From a checkpoint of a small model that predicts nearness at each pixel.
Training: soap at rate 0.0039, batches of 384.
Rows from block 3 of a small model that predicts nearness at each pixel, named by matrix and row number. Each number is 128 + 32 x the weight over its row's rms, rounded and kept within 0 to 255. All counts start at 0. After the name is the row's rms in percent of the matrix's.
After each channel's rows are labels from the 100 images, of 14848, where the channel reaches its highest value: "responds to" is what is common among them. Only what is clearly more common there than usual is listed. The data: small renderings of single solids in any pose.
# conv: 3x3 conv (model.mid.1.conv.weight, 128x128x3x3, each kernel summed), inputs 0-127

conv.125 126 [ 99 106 149 119 164 117 156  81 189 151 118 124  98 136 136 104 106 121  99 132 141 149 120  82 181 138  89 135 102 134 150 107 156 143 153 124 146 143 138  96  86 103 165  98 146 112  98  99  84 104 112 107 173 129  96 170  71 129 149 130  80 120 104 102 115 163 122 147 105 104  96 148 119 186 117 138  85 147 123 126 112  71 101 125  81 127 156  89 154 170 128 115  99 211 105 147  95 160 124 164 189 157 119  76 130 191 117 150  95 141 141  86 187 123  93 246 118 117  50 120 118 132  83  67 100 108  99 164]
responds to: spring

conv.18 112 [ 87 103  98 126 142 154 183 143 109 123 153 131 108 173 145 125 133  73 133 125 141  86 102 133 184 113 125 132 173 123  97  95 114 118 138 117  91 110 159 132 138 121 107 104 142 136 206 136 141  88 109 100 140  39 156 149 104 120 154 127 136 105 132 109 181 112  59 117 121 119 157 136 111 180  58  73 143 130 128 151 165 183 111 111 158 134  99 120 156 145 133 107  84  30 140 118 111 120  88  71  85 147  72 116 164 137  88 111  55  85 116  85 129 136  82  60 122 133 107  97  86 109 154  70  99 133  81 124]
responds to: metallic; sphere

conv.69 098 [123 135 127 107 142 108 164  77 132 185 122 133 127 114 128 120 113 174 135  96 111 133 117 161 217 128  97 136  94  88 150 155 153 108 135 125  72 142 128 155 140 123 178 131 144  35 120 137  86 140 139  72 133  71 180  73 109 144 157 150 142  90 159 128 114 139 123  95 163  78 126 117 147 124 103 204  66 160 140 154  75 139 133 139 113  90 164 178 121 145 135 145 100 133 186  80 189 150 147 176 146 131 127  77 163 169 101 108  88 160 131 151 148 127 119 186 133  85  41 122 139 182 135 109 149  93 138 137]
responds to: light from: left

conv.51 113 [127  95 122  85  70 164 134  87 131 184 156 113 129 117 120 128 143  76 119  81 134 142 118 121 120 131  91 133 146 114 105 111 153 149 140 134  99 146 127 125 116 129 158 101 153 157 140 107 133  79  82 182  72  91  84 108 112 141  96 131 113 132  65  93 143  92 117  76 136 127 115  55 157 141 191 124 142 105  65 175 142 128 128  94 124 178 161  89 106 120 139 134  93  97  58 105 115 117 166 124 110 102 144 176 166  91 225 120 204 119  92 117  57  57  82  65 123 131 149 124 150 119 157 148 126 138 103 100]
responds to: jack

conv.90 109 [118 123 199 156 102 118 174 159 111 139 156 104 151  95  97  88 112 145 144 130 123 173 106 141 106  40 159 110  85 124 105  76 141 160  94  94  98 140 124 169 132 135 123 140 138 112 122 181 119 166  93 168 143 179 114 151 176 151 130 117 124  77 161 167 168 135 132 143 176 151  57  94 158  65 159  50 144 141  72 160 138 108 121 155 159 154 152 152  90 201 148 120  85 208  69 156 139 143 164 151 123 163  94  97 129 182 126 172 130 131 139 118 146 130 141 137 105 104 112 103 134 141  86  84 116  83  99 141]
responds to: chain link; torus

conv.108 091 [150 173 145 117  98  97 138 180  99  87  58 107 152 135 154 131 108 161  76  88 142 135 138 140  90 105 113 137 158 116 135 124 186 137 113  75 118 155 130 189 114 156 138 150 125 131  82  94 134 156 133  79 134 124 164 126 119 141  83 136 144 132  97 133 160  92 190 117 156 120 102  24  88 156 199 106 147 125 121 123 115 126 149 135 107 148  73 106 116 164 129 108 111 172  93 187 141  79 108 129  92 163  77 104 119 161  83 139 139 102 120  75  92 113 114 145 148  92 126 104 108 222  90  93 159  51 100 144]
responds to: pyramid; cone

conv.73 089 [143 134 140  77 142  73 142 189 140 151 150  93 130 120 134 121 151 158 103 111 112 134 160 105  98 170 117 122 138 105  82 102 157  89  86 116 146 142 120 109 108 136  76  96 132 141 117 144  39 169 139 104  66 101 142 136 163 125 168 136 176 205 114 140  95 221 148 164 103  98  96  69 102 134 113 156 116 126 135 110 130  98 184 153  81 134 183 103  89 119  99  99 149 130 138  82 123 153 171 191 183 124  92 139 128 111 131 118 135 138 138 115  90 121 198 142  86  94 105 139 115  80 209 155 121  80 143 101]
responds to: chain link

conv.21 090 [ 78 148 151 114  90 154 134 140  99 156 162  63  83 204 151 142 178 124 120 132 124 125 158 138 146  55 134 154 115 114 156 134 142 142  94 102 118 162 113  73 157 139 115 154 147 136 136 145 118  85 123 151 121 128  83 189 144 178 138 114 137 124 150 114 127 105 107 117 109 148 125 132 185 165 153  81 111  53 128 197 112 167 140 132 130 188  86 141 181 119  77 168  83 106 140   9 142 132  88  91 120 153 129 127  84 101 129 120  88 132 121  70 133  79 155 150 134 103 109  80  79  96 144 141 122 136  82 155]
responds to: sphere

conv.114 101 [126 100 126 117 128 103  84 183  93 103 103 150 165 159 187 114 146 135 137 153 143 160 167 185 108 161 150 121 149 142 135 153 197 180 126 140  93  86  96 132  86 143 138 129  92 138  91  99 148 149 168 116 111 117  94 119 131 137 139 138  88 103 151 156 128  79 139 152  96 169 130 102  93 130 125 128 144  86 166 135 176  95 147  57  22  94  59  36 104  93 104  41  87 151 106 117 149 128 134 150  52 115 100 131 132 139 112  87 147 145 130  92 147 138  96 104 142 134 142 159 146 176 165 151 149 153 130 103]
responds to: disc; bowl

conv.120 133 [ 98 154 158 143 178  92 103 150 130  60 173 134 148 167 101 144 110 117 105 139 109 132 165 160 104 166 123 123 115 126 125 151  85 125 170 121 121 146 124 116  92 112 122 118 127 105  69 101  95 122 136  97 165 158 119  74  70 133 188 117 109  86 123 139  96 142 135 131 119 157 133 155 116  89 193 137 137  85 152 138 152 101  97 120 119 106 125 170  93  70 128 122 173 141 176 155 142 167 142 187 164 111 109 117 133 205 193 126 177 167 177  98 195 120 105 229 103  73 128 123 101 158 147 157 104 119 190  76]
responds to: chain link

conv.107 081 [138 143 145 142  78 151  47 160 146 105 120 131 137 179 151  86 115 168 106 108  93 114  90 127 130 149 124 113 130  91 108 145  93 192 129  73 107  86 126 122 117 117 112 114 119 141 106 150 162  95 164 179  85  77 193 100 166 133 136 132 162  92 162 149 130  93  95  19 100 109  97 100 136 136 111 177  83  83 112  94 166 167 135 146 131 120 166 114 154  96  96 169 138 143 175 131 123 122  78  87 149 120 126 166 122  86  81 158  86  76 140 137 104 121 149 140 117  82 122  74  81  96 137 150 162 136 177  60]
responds to: torus; cog

conv.56 086 [ 92  99 116  75 108 139 174 181 147  97 171 127 135 131 124 168 121 128 145 123 119 137 158 130 101 160  96 127 108 120 120 122 172  84 115 138 110 119 112  96 162 139  96  69 153  87 171 210 143  57 143  86 123  48 185 112 109 172 182 162 139 122  95  88 137  67 111  78 200 140 141 172 113 114  59 110 109 146 138 136 122 150  36 113 142 115 152 130  96 151  57 125 117 165 144 192 133 155 111 132  87 153 117 150 136 105 138 127 113 118 137 109 108  98 124 196 128 122 157  91 165 108  85 122  87 126 118 146]
responds to: spring

conv.17 088 [105 148 107 114 170 131 189 133 139 123  95  90 101 101 115 130 148  98 155 119  95 156 133  70  94  91  55 140 105 121 180 130 123 164 113 144  95 153 115 117  84 163 100 154 118 128 135  71 103 158 183 126  88 130 127 145 123  95 172 119  86  65 139 136 126  92 156 138 100 109 178 118  92 123 189  91  77 159 129 146 172  85 150 116 113 194 129  79 106 124 123 100 142 157 175 127 189 177 109 122 132 153 132 194 123 143 134 130 134 145 100 226  89  75 133 120 125  94 100 152  88  93 103 107 145 210 115 100]
responds to: bowl; jack

conv.8 104 [124 137 151 175 150 109  99 133 112  82  91 164 155 134 151 126 133 103 115 135 163 107 120 130  88 153 143 132 108 190  76 179 137  64 163 146 108 135 139 130  91 138 142 136 149  82 159  87 147 124 162  52 111 194  89 113 146 127  89 152 123 162  88 114 112 183 146 188 136 159 112 163 107 161 192 162 110 125 166 117 117  93 152 154 129  39  76 116  96 161  68 154 191 124  89 168 100 104 162 135 163  84 111 103 114 144 163  92 125  94 158  99 197 144 112 129 104 141 135  83  90 132  94 136 110  99 175 167]
responds to: cube frame

conv.101 092 [134 145 156 127  46 145  93  74  86 104  96 152 129 166  97 138 118 129 162 107  95 169 113 135 115 122 139 116 168 125 218 171  29 174 148 116  98 113 105 140  97 145 159 130 114 109  76  93 123 153 183  92 167 161  96  83  87 125 145 120 110 101 164 102 124 105  53 101 114 120 112 104  99 146 142 120  99  97 152 107 107 139  48 149 110 159 116 108 219 165  90 163 115 142 151 118 168  91  82 147 130  72 100 121  95  70 117  84 158 151 111 129 158 124 110 109 125  76 134 139 122 137 105 134 148 140 142 109]
responds to: disc

conv.54 107 [125 116 123 111 132 129 110 128  61 196 104 100 140 134 196 154 129 147 128 112 141 154 152 137 120 162 164  95 126 108 180 128 110  84  93 127 175 154 136 143  84 136 166 111 146 159 117 106 140 131 126 150 107 122 157 120 138 114 154 117 115 172  74 134 114 148  70 139 117 153 150 116 119  89  86 156 101  72 157 116 146  94 140 100  84 112 198  28  83  94  90 109 140 170 211 162 154 140  98 128 161  99 157 232  90 151 147 120 133 146 134 112 166 101  84 111 162 145 100 136 134 114  86  97  91  67 176 105]
responds to: torus

conv.36 103 [127 126 157 121 150 118 132 150 157  84 145  89 109 139  60  94 138  46 110 193 133 175 184  99 118 166 162 159 130 129  47 138  72 110 140 142  93 161 143 115 106 136  85 119 111 157 138 141  52 160 153 115 188 141 140 169 115 125 161 143 114 140 140 122 162 161 142 127  84 149  85 100  87  86 151 144 177 178  99 149 160 122 159 144  84  88 143 127 147  98 111  41  98 127 146 125 128 128 150 153 121 107 130  80 178 197 118 153 160 166 125 124 143  94 103 131  82 159 156 112  85 147  64 121  96 174 129 113]
responds to: cube frame; spring

conv.28 090 [104 120 176 154 126 111 137 118 116 146 136 128 143 221 147  99 133  94  95 124 144 163  96 113 144 131 211 193 137 105 136 146 111 125 166 113 148 154 137 116 118 122 108 142 135 173 135  79 102 116 144 110 168 196 127 188  88 147 155 138 100 138 173 107 125 104 100 167 106 172 111 171 137 114 132 127  85 123 172 160 128  94  71 132  53 171 104 168 166 199 122 124 110 130 104 134 118 155 109 149 138 127 112 107 113 189  79 117 124 150  95  63 200 128  74 188  89  80  98 140 115 114  78 162 172 115  92 128]
responds to: spring

conv.91 096 [149 113  85 154 112 135 164 147 116 112 154 113 127  98 100 125 122 161 154 132 155 159 134 135  87 167  71 140 149 153 161 116 103 207  94 147 212 105 147 182  99  34 133 124 118 150 112 127 142 128  64 171  65 133 132 101 157 127 134 110 144 177 137 160 113 132 102 167 114 107 163 132 122 108 116 136  96 181 110  93 132  78 150 110 158 151 108  97 168  82 112 117 111 143  99  68 113 128 146 130 110 174 166 128 128 140 106 109 140 157 102 176 168  36 127 113 115 146 180 212  94  65 114 131 133 128 184 161]
responds to: cone

conv.16 085 [123  98 130 140 162 142  98 152 107 119 189 133 136 124 134  85 116 109 148  60 114 153  98 119 108 130 103  69 145  69  95 185 153  97 145 151  87  90 133 127 116 178 159  88 128 157  92 117 106 160 103 106 108 149 147 116 124 134  95 147  76  95 111 105 142 140 146 128 178 167  68  60 154 112 183 137 131 155  83 191 129  78 141 131 135 153 142 140 134 126 116 169 204 211 172 120 132 160 141 126 152 130  71 121 115 170 156 180 163 181 152 129 125  47 158 120  79 149 144 140  86 130 108  90  90 117 172  95]
responds to: torus

conv.76 090 [119 161  71  81 122 128 122 132 130 122  79 144 130 125  81 151 161 104 161 155 179 140 165 199 128 149 127 176 131 164 136 167  79  91 101  60 144 100 117  79 152 130 143 141 148 119 137 120 117 105 156 145  74 126 110  86 149  36 112 135  88 141 105  80 143 165 169  99 110 129 155 108 153 100 160  99 187  37 111 134 140 148 132 119 134 106 145 116 138 126 116 138 167 168 151  84 168 178 148 168 152  76  93 149 115 111  88 111 128 133 141 108  57  95 102  74  94 105  56  83 128 108  93 106 149  92 154 112]
responds to: jack; star block

conv.39 103 [125 186 172 252 189 115 129 152 142 133 116 177 112 140 151 133 167 116 110 109 111 107 170 168  73 100 129 161 157 110 108 131  47 162 149 128 121 122 115 122  92  94 147 154  72  90 166 120  95  91 209 128 102  90 117 172 175 114  64  78 110  78 113 111 166 107  68 127 136 156 169 166 115 131 114  89 103 155 147 108 137 154 125 138 107 133 134 127 166 121 132  97 140 147  83 112 111 155 129 114  89 119  45  84 133 103 136 115 109  96 124  84 102 128  95 142 141 114 119 100  74  82  96 113 128 150 131 134]
responds to: black

conv.123 114 [107 118 122 123 137 149 136 138 115 168 123 150 121 149 145 105 138  99 164 116 134 125 138 126 125 149 116 156 138 146  68 115  92 130 108 113 121 106 133 110 168 106  71 147 144 167 203 128  90 134 132 130 174  52  74 138 155 136 124 152 108  98 202 126 129 111 154 135  94 151  88  82 113 139  85  21 137 145  99 139 104 181 122 148 135 164  60 111 182 155 103  42 121 108  95 111  96 105 109 120  46 152  95  87 166 120  97 120  89  99 133  96 143 128 105  37 120 114 130  91 101 119 153  59 150 148 108 151]
responds to: light from: behind the camera; sphere

conv.6 104 [143 148 125 143 101  75 170 145  89 125 139 159 107 101 142 133 191 122 126 116  91 121 114 149  86 133 156  99 133 108 129 140  89 131  80 133 150  94 157 127 147 148 113 120 150 175 180 146 168 144 175 135 138  98 163 152 152 147 134 178 104 176 186 132  41 102 152 136 118  89 188 103 110 104 158  72  77  87 142 127 109 195 162  60 121 179  93 134 117 118  83 157 132  97 174  90 148 168 126 177  87 116 129 126 180 148 136 138 166 161  61  74  65 149 165  85 143  87 118 129 103  76 123 118 156 112 135  99]
responds to: black; white

conv.127 102 [101 105 133 135 115 109  96 149 185 152 109  71 164 123 125 185 134 136  66 148 107 103 122  91 164 170 128 113 157 125 156  98 175 189  97 143 101 180 108 168 102 142 146 140 117  50  94  87  92 100 139 100 140 207 181 153  96  97 117  97  69 157  76 124  74 117 147 139  91 115  96 178 114  96 123 150 102 125 116  62  97 106 145 120  97 165 179 115 129 183 135 110 147 199 105 140 139 165 139 152 180 153 104 170 133 164 108 149 108  88 158 101 137 100 153 129 102  59 111 142 156 133 122 127 155 124 158  89]
responds to: torus; tube

conv.112 099 [117 123 136 100 100 130 129 116 132 185  70 138 143 115 124 158 137 121 102 102 147 138 124 129 140 147 158 106 148 198 110 149 112 178 141 145 141 101  96 118  80 124 196 118 114  93 111 108 129 104 100 156  92 183 109 128  68 143  90 113  77 115 137 122  69 122  69 107 140 108 104  87 110 134 107 128  95 113 153  47 162 140 113  76 114 207 227 143 174 119 111 102 166 133 133 122 136 179 171 126 132 131 138 198 108 177 146 102 103 130  90 157 143  99 149 135 132  98 127 133 152  46  66 153  79 118 181  96]
responds to: torus

conv.80 084 [129  95 166  92 108 143 170 128  71 142 162 163  68 136 116 155  95 165 123 119 128 133 106 170 142 129 109 132  74 169 189 133  80 148 149 118 118  93 111 120 143 121 129  88  96 194  60  72 161 134 149 113 171 101 120 116  92 154  76 122 145 124 152 136  85  62  77 118  72 112 180 178  93 131 156 178  41 129 153 117 129 132  89 112 168 170 201 113 142  73 131 156 163  73 152  74 172 123 133 167 126 113 128 130 116 175 153 169 108 121 102 134 113 112 130 169 103 132 104 120 126 137 131  94 116 186 142 128]
responds to: spring

conv.105 102 [119 191 109 121 117 117 111 185 124 109 128 124 152  96 127 116  78  86  95 138 116 140 101 157  98 136 152 164 163  86 123  99  79 223 108 117 121 158 103  96  77 130 110 133 128 125  95  81  79 130 141 139  43 153 137 129 135 126  92 108 111  84 135 106 135 173 154  97 124 186 126 106 149  81 152 161 171 117  86  81 112 136 121 167 153  86 135  87 118  81 150 155 168 159 157  98  98 179 101 125 175  91 105 118 129 107 133 158 132 101 147  99  90 142 145  74 127 109 157 154 135 108  86 217 144  78 198  72]
responds to: jack

conv.31 120 [145  99  75 141 132 127 113 124 154 137  93 185 136 117 128  58 118 129 176 168 130 128 108  92 101 130 105 132 109 120 152 127 166 147  99 128  99 107 134 143 106 139 126 124 133 122 101 130 107 161 153 131 139 133 119 104 109 128 114 121 136  65 156 105 142 108 160 150 127 117 166 151  57 146 133 101 125 205 141 153 177 119 157 147  10 150 102  61 105 169 145  75 156 122 104  70 125 108 134 124 212  88 107  87 179  75 127 109 172 142 117  95 122  37 119 147 125 156 196 127 106  89 151 150 130 198 117  99]
responds to: disc

conv.43 101 [146 176 115  75 121  86 152 136  71 117 106 158  92 128  72 137 140 167  64 124 146 194 141 106 129  97 115 140 134  99 151 152 135 182 108  52 112 116 128 103 130 160 154 136 140 141 112 161 191 147 129 195 113 121 158 104 169 111 145 128 111 145 111 154 103 178 118  93 136 100 104 126 144 168 140 115 147  54 111 118  88 197 142  89 194 157 149 127 129 118  80 205 160 135 119  99  89 181 141 143 128  79 111 125 102 112 141 113 159 110 134  67  63 140 166  94 126 127  62  82 127  71  97 161 122 123 137 141]
responds to: grey

conv.122 091 [101 108  76 111 163 117 116 137 169 144 145  74 194 140 131  66 147 111 105  95  98 157 141 146 105 156 115 123 139 146 178 125 168 113  98 118 141 125 114 103  65 140 179 149 133  94 159 137 159 125 154  78  64 164 125 152 152 105 107 134 106 206 144 163 114 108 150  95 146 124  89 158 133 113 107 137 103 179  89 101 102 132 129 130  99 132 103 164 123  99 127 142 134 148 113 172  92 147 117 101 160 144 114 227  71 140 153 112  98 128 118 200  98 121 149 164 203  75 104  75 137  42 111 152  99 121 184 160]
responds to: wedge

conv.52 107 [112  92  98 161 101 124 110 126 127 126 172 109 103 165  95 141 126 141  76 113 102 152 149 176 208 167 138 105 103 131 172 172 141  91 153  70  88 167 115 162 119 124 132 126 123 134 156 123 158 124  79 139 107 193 131 193 153  80 147 107 117 146 105 135 127 110  70  92 105 117 145 170 146 107  97 132  95  70 165 168  54 137  84 119 142 104 112 165 119 120 160 121  56 115 136  66 135  77 101  63 148 204 130 114 102 142 151 137 116 153 129 184 179 106 118  89 132 150 120  97  90 148  65  91 154 121 122 171]
responds to: chain link; cube frame

conv.77 085 [118 182  93 142  94 159 160 123 133 135 113 139 105 121 109 145 134 161  93  80 103  75 137 164 180 128 155 144 158  55 172 141 106 116 109 124 148 119  89 107 112 116 177 139  98 146 118 126 161 102 161 114 138  85 115 135 124 108 110 116 128 170  72 147 118  97  75 151 103  80 150 162 119 109 108 141 109 110  92  68 106 130 151  82 138 117 139 101 129  65 105 155 129  88 163 128 141 153 147 145  89 178  66  85  86  46 115 157 120  93 113 102 125 132 123  47 116 122  86 138 114 148  78   7 168 132 175 142]
responds to: sphere

conv.100 103 [127 130  84  99  77 165 113  99 130  73 102 103 114 165 186 130 131 124 160 105 122  79 128 112  83 152 101 135 193 134 160 126 246 117 138 133 122 102 102 116  65 102 205 130 142  93 157 100  94 113 125 142 119 101 113 107 125 131 180 140 109 151 115 111 147 125 186 103 112 127 119 131  74 108  93  53 129 115 133  92 119 155 111 115 106 100 192 127 148  94 148 128 101  83 165  62 145 132  76 121  77  92 105 160  96 120  93 139  67 154 120 115 113 165 132 142 126 127 150  63  79  95  78 127 110 118  97 168]
responds to: bowl

conv.14 093 [183 114 136  60 143 107 114 126 155 162  88 148 116 145 101 124 142 123 125  93  41 169 128 169 149 111 127  87  84 124 129 140 168 203  81 128 107 102 138 155 169 175 178 133 117 132  86 138 161 170 104 135  98 191 151 141 147 127 159  85 136 153 140 133  98 114  68 118 103  80 102 115 154 113  98  76 106 134 129 113  65  97 124  70 143 130 155 109 147  98  99 138 172 125 117  89 131 171 145 152 110 124 104 114 115  73 140 162 123 102  26 110  83 104 177  78  84 171  82 130 138 125 116 148 135  93  94  85]
responds to: teal

conv.74 108 [129 114 105  70  93 186  71  95 158 190 199 112 150 194 124 185  85 126 130  76 186 161 124 103 213 162 130  76 125 122 145  61 159 144 158 137 161 160 164 151 125 119 105  78 186 107 185  95 158  78  80 179 148 119 155 159  97 196 176 182 118 125 145  84 116 131 174 113 142 140 134 158 150 142 136 118 139 118 117 153  69 121 104 116 152 129 168 165 120 113 146 108 113 129 156 126 129 109 175  94 149 159 130 116  99 128 133 135  69 106  71 147 135 106 120 146 141 127 136 121 142 139 108 118 175 132 130 128]
responds to: chain link

conv.70 098 [110 123 125  67 136 116 125 139  99  63 158  84 155 163 122 104  91 118 147 175 149 164 115 115 130 130 128 103 149  89  95 115 200  91 150 164 126 180 111 106 106  59 138 107 133 105 123 102  91 129 144 174  85 161 122 149 107 203 179 180 142 125 117 111 102 142  76 122  74 202 149 148 128 157 111 106 162  60 118 150 149 146 164 134 121  40 162 175  88 132  87 121 110 147 128 146 149 132 145 144 171  81 113 141 118 116  99 106 144 154 133 157 161 126 139 182 169 115 111 215 129 127 181 176 142  94 151 146]
responds to: spring

conv.124 110 [106  99 162 113 150 157 186 107 209  82  93 141 136 127 115 154 154 150 163 118 141 111 137 113  90 154 117 159 143  90   0 136  72 112 153 163 121  76 131 143 203 130 112 121 128 149 134 119  69 100 135 118 119 150 107 108 101 133 150 149 120 116 111 115 161 128 155 152 123  82 160 132 107 130  89 143 114 151 176 119 175  76 105 146 103 103 170  88 196  76 138  75 129 169 110  95 171 118 146 113 132 151 126 111 174 131 133  93 153 141 140 101  76 160  89 217 111 136 130 120 107 119 172 146 140 120 113 122]
responds to: sphere

conv.48 110 [116  93 142  92 171 120 160 153  86  96 154  58 120 126 151 138 119 152 125 108 146 165 124  87 143  63 148 141  94 124 105 129  64 110 155 192 124  84 143 140  66 172 130 119 143  87 125 123 128  86  93 113 194 108 110  86 128 145 154 141  85  90 140 105  84 145  94 110 128 148 121 114 120  98 194  48 114 104 128 148 172  83  96 127 145 175 113 158 127  61  69 106  89 135 154  75 108 167  73  99  57 119 114 107 106 117  93 137 108 131 166 158 114 172 173 150 172 130 135 169 131  96 156 162 134 132 119  74]
responds to: cog